Weights of a small contrastive image-text model.
Model: 12.3M parameters, 64-pixel images, encoder arch vit, encoder norm layernorm, encoder activation quick_gelu, encoder moe soft, encoder num experts 4, encoder patch size [4, 4], encoder layers 8, encoder width 160, text encoder layers 6, text encoder norm rmsnorm, text encoder activation swiglu.
Training: adamw at rate 0.00057, 8400 steps, batches of 256.
Rows from block 5 of the image encoder of a small contrastive image-text model, named by matrix and row number. Rows with one number within an expert belong to one neuron, the router's apart. Each number is 128 + 24 x the weight over its row's rms, rounded and kept within 0 to 255. All counts start at 0. Numbers have three digits each.
Before each expert's rows are labels from the 100 images, of 14848, where the router gives the expert most weight on average: "responds to" is what is common among them. Only what is clearly more common there than usual is listed. The data: procedural textures in two colours, tilted and lit.
# router: slot weights (encoder.blocks.5.mlp.router.weight, 4x160), inputs 0-159
# up: expert up (encoder.blocks.5.mlp.up, 4x160x160), inputs 0-159
# down: expert down (encoder.blocks.5.mlp.down, 4x160x160, transposed), outputs 0-159

# expert 0
responds to: speckled; veined
router.0:095130138085137121173099131159116091146113146151169153137153112134161113168153122108119094151131109134107159100107142115198127123068142144107117154136115138136139153164141085093098106164161121093133122146138118094147117143092129109150075116109143079141137131172155146127112120116109099163078126113136158125119157137144118089133093159137130164081119090163132163117146163098109113147137085137149098138130100121102142144118140102137120140123115170148106157114124133125116111100151124
up.2:171105156095135125146109120075150154124125106117108116145128144116149153075089102101164135138143161155153095090149128107132161093121159103157097110138128125094118113147140121133142155158182148123115118114156138116139154137081143148130149149091109140144164128141094154152159170147114120130123132165112136128127107126120129132156142128060139126120109121126121103079083120135095090133152129101116139150109129104149132109141099140082131080144123153190111116083168123106107121084150111
down.2:073107105171137099108095148139111134123134159175120145129147131102117147157133162144150123130128140107102136170131103123164148112125110131151131120131118168123081150116138111103105146097131084065151097115163131127137163082125095135148171124145111129139124105127127131109133135097122123162164084101094161135113149125111124170095164152141130161152126140080095075105152143120081131113124077113117167111108120134160140163126119096127160138109123124141135153161131088103135145179147123
up.3:135108108136146115156149147145124115116111130149095078123135132149085120110135125137182123144072107149113152151095158151138176156150165161104142117113114183134123148105122067135121125167136139118125113130155091129106155129142143074128121145141140146131105140118096114147151178153136123099102118149097143174093193119142095147111150156181107107108116113071115115080127116103105113135154163117125139151156126093120147140140096148148114115110105089115114120127115161112119120141102146
down.3:113098112156119134113127160146198124121116143122089110086116116090128154125115163119126121182049135129164114122120148128102166115111147130132166125148103166111175125128161137137134146136143142134147126114120148140159160129164126140131166103129128168108098126107143164133093143182132133088178131118136108102117147106094118131161157062096167110146164134111129113150143090136066124117136099128139113122125151105115135108097103120117144149107106107135159140105150097099137125127110141
up.4:182187094188130153120108128121161121128147151132102114115153143121126097114135096128130112106103152152087112106143180138138123134142132136122134077147124149136105115100160140113090133109124157122126123087133120112135161130127152121113123122099155137120105132106092124140098169101138108120143123114143157134136144130111096117139170114129131116177188130123137111115170139129106085086140146075138140176104133139127154070088128176141146123123130136108145138100189155145162145171124160
down.4:168116127131090120120126131085159120151149138120154112096147097098124146164137108166158124093061131141130138110115113121154161132126159157124130114141122127083118110147122158104152136105107139131134135108150138109131136121158155113098134171116127122114089106088129119138113121155133141085149104108133197147145113096124124169179117148141158114179171116134107077144169162129135100120154149132111091127159133107115115068126169151181146169144118091135128143105127116155101139116105121
up.5:145121134115160143039142134115151117074122130133117116153158125138199141099140189170144115120154124156153095108138115136127142126123103136131097086140119126126141105139125104142167141132135066187151166131126134137158102107167072134105144090119152153094139135115156127142114138103147158106161139166110140120115131146082159122122131148122167159146145143135115115119086108147164113113155116159116141133119138177161119102116138140147117144149135134123157093091154127125138116124142114
down.5:132128116110157123173150101152152119102152108113125138105075141095163149146144152151139165102103167170120112106156083103072095178151126113136155110150103104127125134127117171150141132145095140124140142115157125124112098079105110119130140137149145145139149147112159152149070115139145143140110143091134126118132107130171124117143117112108182130147156128097102138118135104147184101114101072132118121072096133129125119123094123137147126184120142127146128141112131154118132160073134090

# expert 2
responds to: wavy; striped
router.2:108148103166123150159112171122140119124142202111096122140144093156126117116089173106141127119087097117078132119100119126144133155126131152092166115129135150119114092117156119149127137120142134107125163152117144139136122149123118109098090148161094104113090098170121144120166156115104135121116163092103161133106120095152097103138169186140146125119182155122110142142140108117141126112119124112145093131090127145080170109147136151160131139109094112081150123146087135135145123148075139
up.2:093117162106161100133159102154092125113125107141141131144104158172138145125127142096115106138106073130107171172071135147137098183122121102121128137092094148179130132067132130141095140114136106136122139148161083145147184143128121115110118143133150157103131136120110168128122151109131129113126124127121119143126182122119128126124138138134143111138167118137108055128114107109126137119126085120074132138160169116157107145134134153141118104130095101144168076138172123108108147125133169
down.2:094108170140102111121138126133121110104105158154130133115123136151158112163138154169104095093193149096160151110110156161098092122153147150138091115148154169131148102129170082161141128134116103122157096118142116155125122142126154154125112131133137076146128144114145097140117128114108145139121138124102112108143127114109145107139072133119144112113168103143120138131137134148127130121119121130115117114188165107167158170148084170079065124146120131141093140140174138182104153119112110
up.3:124150096130125154104114089127099077132129150125099148127179107083143135137163111133130165108178166109131083157116091113109141077086124108145096129142153089098099149150158146127122135134153163145119092096099109156081108129147149160107149125162126106146152167106101132145117101140137138127153098143120168100151121158128145148134146114061095172104078126141150139144122128142139177109138121149135113154145123121111146147142109117095160108157129112104122104113145164142097128133139140
down.3:133110147114153134131123070138100116128109075124156135165140114134109096138121142113154130125154125132151145119134138111137088114123126122091161174133136099138149151123148110157129073111129129088151107130102111095119147112156123146115151179169142131147153171112131097107143127108133100169096088159150123145078092123093141110118130148120112122141121149123135164136104133129146174164111144167135135088178144145098160156170114155185135127061106170115159119114109091131129113121147126
up.4:127145160136126085118117115112165117123138126084123053094131120174109121099118118121123114091117145147096126108136131117114135124164139136154131103172116089122150144115106170159138173144110139157172117079139131118141122119130164094094162089088157163108115141106115134122156150131109147139172153135136140089160149143123144155160138113130119160154108153135136108133184135179149150083173127116126122143138158135146117124109151133141164129191124122146132129129169091142136131176143125
down.4:111137157098133157130120143155136133112166122182127172176118106104086134111101108117144102171134120118079147159112101143130127112114150153144119147159160137128138130140141115108119140152129094116126130123117091123096152142137127106153117145160101081141112083130104130110158130093119120125116097154077138146063160088108128137162111139162177146140134109085118136134144142126122155155089147173099113156113154127110131105148115095089164111053118110140125092153119162137154117125122135
up.5:103139154086123070125122089149099071161119187098131126133126166136156113146132109138114136144154128121132172122120128105120143135123136130099156113112087157150147122112119110121103149133161172124114126118143150127142151190149138080142123138130138135109142104094145143102112105142111105115076142129106136133112117190111110143078149102145112143099106129120147107117094126110133141158144141073129087104104075113135104110126120121126139124112088110108077122154151074116184134138134146
down.5:133145114113081151130138100135098101157113125124148103084127144129133068140171151115161145123095150142146142163114132134115122150153121105085110123149130128114130130122169116146179139105150101162110136108120128124070086102133118156130158137139120116154132160118080115094112150127162152090136169115107104140106103137170136106182100111141155144105149107116121149152130159083145136137141112109135138154117162084127145098115087164163103111099148108135119116114135200082134106103118121

# expert 3
responds to: coarse scale; mosaic; orange
router.3:117151134106146113157132112124116125158133127088144100105139090178102130138135168143123099138104109080112150116076126152124089079139142130087136177158097153164135106114123134144096095108167119107119115129162095134167158158109125101096127155153136136132101147165109133150154163127102129131147178105104160126149114102092145091103148161167110091142178165153153081139128109096128140168124109132083133127130148143136113113111148170165157141100125132120135149132134113147163129138138123
up.2:126098157136134113118158118083116111128146097137131126074101148128142144115176144163116108174116164119139110116130125131138119156116134105110110091138096110115150164141102127100171109126113098096158120132140155097126096094130110111110152092143153154135118097104113105168109136106086083131157159099131103152145150107115143152136129142117090104160076148132132112170126134136170104135170175135142132143122133117130107082156121144179132134154119152167162149130142111101071149078149149
down.2:110126108126121120164176151125151133129133152131142124129170126126138115129106143089097184152129170135104138107124141112111140120089103111120143125118109146128124171167122091082081130079187097143082113095104149102103130115139141123115153153182094159129153139169126134097073152099131138116170151127147134097121124152110130141118144139127120150117129133159138133128107130136144103131102154102113126060148153129134087082139153087125174128164145137080174131138150123140123121135109105
up.3:110124176168137142152082140135108109121129088146138163147146142158138084136129129112129137120147120121109117095138134124209150077101131140116156123144112114128103146140126126126124135159166144128117108125152107092150139119107147105144092109101122099113117102120149110115130113157115095178063115194093123091128135135101064128148051132140106127107142099145120142117144157169093132145125114152127129128156122143111100134153104109148111153141099152181097150139140112144140108133142124
down.3:165124139109136132173120143123108090135155071115108138160152109119133145135161115112129127104164117163135131133165140122094106106104092123083104078090148102124139149130177154145104131184106107110128073133116155131094138120107109135135145106199128113126128178114112155132114149097104118126089092122138136142114154137112147078100140098118141159148149141122082157120105118135161126130120150137137140083158141130100119146128083135120115098087150148145144135113168116101174111130147099
up.4:105121113172087080114075131121140139135141144095158126110136154140100100154149133151136092127093121126128122075121126108117098150140120130118163152124126125148117077101114149149113153127106108129162157105162086147149138143111125137119127114130125160135139086178143171138103134144096178145117150129123127133137087114103147113110099082140134126087150153127169125107165101124103149117122117120096085157129134125129104089084077116135178089123153118100100135119135107151189120145115098
down.4:130132091102143108123135152166112129129115126079128116160104115137135159156163120107147116088122123096149132163102092132118118128111127129109127133085163131142128164120161080145127130163121123133118136161101116133095137128119118130129147137148117144183133146121075141119170090097104134158135161077129097185120128124113147133163105147097111149136132156114092158182117123093151115129156187121111117180111146099077139150145064143156092172089126132124113136144112139107120123142139125
up.5:132129145122162127142159135153104147101090117117157144133115165149114101129143104145140107099101115148141153143120103123117117116214148167140129154151140104129117128118078151104146138133155136109137126122149074145117133184122183131104128130109109098151150159147134170175130151165124126151134138134155151135152116145111127168074172111100121127089135129128157118125162113157114122158135134131120138123113172149126104096137172131123115084120123090089099136153148130098143160126094196
down.5:142137074084139106139119124125176112127139151132121108152153123104165145113165111119088157116142124168176112167146086121105116133089112131127096144107157132133106130146127112130123124138139109124116117099140191161126102108149130144183112129132109119127193175087156142099113129087127111151073155132138089122134112080110109130130130114153116135143117152132108193126115128103110080143140121126137169160110129149090145167095132142119149075119098141108126156152118158145127134147115128

# expert 1
responds to: red; striped; pattern colour: red
router.1:125163110103116167121141110150106082104156131127137169155173114117151151127182092154127139115142102101141149087121149090147129138091141140090160096126129096096121123177166118107093116105140125095143074122132106089079098145149110119103115161153131139104135164101112092123145125153145112131115105130160120142149137113156086114102112148148094163114127120150157123120150153124166111118119112163166151107123126098104139134094091110163094143111103139153161154124154136107094163117121154
up.2:151100121124090155114145116085116127098135122119103086113076180126120147116129070107103143113102136139103120144080166124083141142172125113116149135130122114151166150152132140145092129107141148165127067084126147148153143126140137133092178137155119158109140150119120077108162171110151135106147108112148154122086133092147140119157119173118138099149155163109121097121114090160155123097125126092135118131125152138138129134145135161146131169128139111143146112148161148153092123169099149
down.2:076118121117123119172159129111145146163105172125118111134118118114140142121103136150156138112111143099115126131129088150126134102143127136150151161172144140123139110132120184088152117107089141138128112166103140091122143102121142145139103144087116095068125111151099228137142100132158101139154104131125104166148175112114161117131085106148119096128138142117100155142109137146088129124172140119146137134089143128094105154085132139121083118117114159143095128123113146101081119126143140
up.3:087114103111098094133112078139162153102132118125149096137111101150117136145099142188099122145114150115132144114155115130122142120142155161147166150153100128142079129126142174135095145112083125081124177180153113107127089156135123121121117119134173135108114144127176158121104158134108129163125084137136146127139150116122117169134160124141133126124194111139109096137108157139128118109098169154122120140112155145154126092118144128096089095124126110090112113157130161119165109163080148
down.3:109128134121140103132151133125120084120141148080115141152117115162149111147137100123153131122127100128156157165152141133083099101100120161144129117124145110104193138066115082122149111164130130108121142121142100155117173097098107125152106104119151064148161118129098073113121168148167112100116146160112138137146124116109142112147169103136130153125114097171141115171110109119107124116124137127140148141145133106112176083155145130151125152185120159100137087132121136149146171152102114
up.4:125112102131127117123066109150130148108120125109155124145149114158127138110144084149116146091116101118110134107146124131077139116110167170121127115115142150140121119122103147157125132129140142133121105131144123171124142117144160116137152089126125087098148101089115142153169145071169163087176132132147136134093177136136132149151143067106127130188141144094139116117117128109159109121151072144079092133150150120146178151121113140110127109131106122172104084125169130131097147156095147
down.4:156136151122149096172135157117155135162095180106145168117085142138127139116126153145121155101126143125130129077126146099107121142119122087096134152163125128141124119143116204126136120081127118140129105078194144155145124118141108105114126109117162123134152077130107152129156147152162112190142129094131130139121151139128119104156092122183123103167122103097120144122151150123100102121175142127142129143157134092097104125107126147163158125088119113084154117118155101135092116118128135
up.5:119116090132112163160130181087109108109120117125110115101134100127143136127138109140169141111148108136133099136129126153109152141158125096151102128129115160149135123127163129091146144133101129114165120142146180135120149132131145152161115181132161155167111126111136171124120160116169162090132123127108203151104114116128109140115140120152109166129135135079101096100114105120136077142122157129163099129131088057144104123187101135133111090113166126161122112128118148100109107109088132
down.5:115095148139114160128123146133162158115113184137138145131160083126130110146137137120131163159092083125098119127124135144151115176123103116109145096059115124134176158154154095125149111119140104111135095108087143136118146166134095106164107111161147132163147122138108107119169121119124140103153136135132071154117144135079126133117189131116115097114157162163097119114093123123150163136163111109127153168117179154122152075127113094118107132104162111099149121122111110144132127132155129